{
  "model": "audio frame classifier",
  "n_mels": 80,
  "kernel_size": 5,
  "rnn_residual": false,
  "beta2": 0.95,
  "lr": 0.0029,
  "adamw_lr_other_params": 0.0014
}
Rows from block 3 of a small audio frame classifier, named by matrix and row number. Each number is 128 + 24 x the weight over its row's rms, rounded and kept within 0 to 255. All counts start at 0. Numbers have three digits each.
After each channel's rows are labels from the 100 clips, of 14976, where the channel reaches its highest value: "loudest band" is the band of the loudest frequency at the time of the peak; "strongest on" is what is common among them. Only what is clearly more common there than usual is listed. The data: single English nouns, adjectives and verbs, spoken by a formant synthesiser in many voices.
# conv: width-5 conv (model.blocks.3.conv.weight, 192x192x5, each kernel summed), inputs 128-191

conv.87:116150095119114110118136103170128131111135150135147126165142150147102135140117179135179128103147162100149111133100136128099141122159136154137136121101121114121155116123112153149103115131130134
loudest band: 500 to 1000 Hz
strongest on: clipping; mains hum; /ɛ/

conv.48:129117136083172099131134124106115183166120137138150123103088142090172119130124104119099122111128095128109157171137162089148124107113126121141122108132123123136140128077153158137124130120144104
loudest band: 250 to 500 Hz
strongest on: mains hum; /b/; /p/

conv.148:181150140120112125170122125156062166139118148117131164160122158130174114084114154145140142125160121125110118127090095097107138100140133149148134145118118107154147136134175096129147111122164144
loudest band: 4000 to 8000 Hz
strongest on: /s/; /æ/; /ɔ/

conv.180:140134152132184140167181116127141135120112150124120140125110123089116171159134169184150133125127154130155114139105127112128152149107088094113139149108103126088118176131116130122141085094143139
loudest band: 2000 to 4000 Hz
strongest on: /k/; /l/

conv.65:131100161120109099098116116107113097148102117159145131109112127162104100179120145065180136156145096145132144092090128115135130139096116109115126122087139057156105136114079106112067165127107110
loudest band: 4000 to 8000 Hz
strongest on: /s/; /ɝ/; /ɪ/

conv.115:122096094150164160107152122172147078132156144133133105181143124133123145155143147130118168148106116171162113157144180144105129112091180106121163141143114076135107140142122152174124151127146157
loudest band: 1000 to 2000 Hz
strongest on: /p/; /k/

conv.88:120160103109134149103160126128090128140134138146128147112124168118137092120137150106157161146127148110129080132103137107146094120141108153100108104091094143103152102115089143155122158115112099
loudest band: 250 to 500 Hz
strongest on: /t/; /æ/

conv.49:136155135144133093139109140119140138123178157132114127088123139133144141171103125121096120185141140139122117093149189108151111130132114140115111113084137084136148106117119116133122106128147129
loudest band: 4000 to 8000 Hz
strongest on: /t/; /ɹ/; clipping; mains hum

conv.13:144070145125099152119077137103112134193109126123155116135089141103136130153136137132141116126095087142089133125148103188122101149166117114113127127091140124159135152127096126132139158113151153
loudest band: 4000 to 8000 Hz
strongest on: clipping; white noise; pink noise

conv.189:108155146145115131117148155127137162127125143123154153092143143121108152141105164129125136129142134141147108111129146087114157152128049144123137101088099127122075129097133123130104162145090141
loudest band: 2000 to 4000 Hz
strongest on: /k/; /l/

conv.25:105159110128176120162119147160153124126118105116106178168086135149134115089127155098114140133094158134120091157101119126160129138127129092122136118120104083110135119101116120186111129147136136
loudest band: 500 to 1000 Hz
strongest on: /s/; clipping

conv.164:108134103136069132138120111146094121170134120133133136102146121149136124133155090106079141170133150123124097158171134101139110144116125157090155104153135119117149075100130135154119131113141127
loudest band: 4000 to 8000 Hz
strongest on: /k/; mains hum; /ɑ/

conv.2:152096114113198112175138130096149123113145156113134113119114128101138152078108172163165131155131149166083115134144106103172115119119120122155088114151130136116113094113112127151108131113120082
loudest band: 500 to 1000 Hz
strongest on: /s/; /ɔ/; mains hum; /f/

conv.84:150154116155112128096109094165150115138132108111098152125149137148111142188122117093147083154106136093123143091167121147126147172113143130117146167170114123138152139157126148141161153116138079
loudest band: 250 to 500 Hz
strongest on: /t/

conv.141:103105132123094147095112144102125124098114079118119136158114160091138166158151134141151134134176106107137105133135115079120116118080095143151104139164123120186117114156142144164137087138153136
loudest band: 4000 to 8000 Hz
strongest on: /t/; mains hum; clipping

conv.57:114137116158157092144160101161105107161117150148136119099103132159156142131161148093163160128092109157172141134138103094098154124113162105120133153155129112153112110115108107128139144125097155
loudest band: 4000 to 8000 Hz
strongest on: /t/; /ɝ/

conv.77:135121099117145120121124138141131136093094157111123106130118114164157095144134150149126131118120206151154111120076130119182115115111130118109118138150117072112155164106138128188107103100141143
loudest band: 1000 to 2000 Hz
strongest on: /p/; /ʌ/

conv.14:149120162124119124104140130122114127128106107093120124156099137147133122151134112153099149161132124112143163150162130154150067101102113143127129068128139132126155112152159121152170126108145122
loudest band: 500 to 1000 Hz
strongest on: /f/; /ɑ/; /ʃ/

conv.81:133120119120114116124100104148158159155126109067093129105153081144102139122126152117124124150072130099115091115114116119170165171113107100101135187161142126116138119112149139127114096145139127
loudest band: 250 to 500 Hz
strongest on: /ɹ/; /n/; /ɪ/; /dʒ/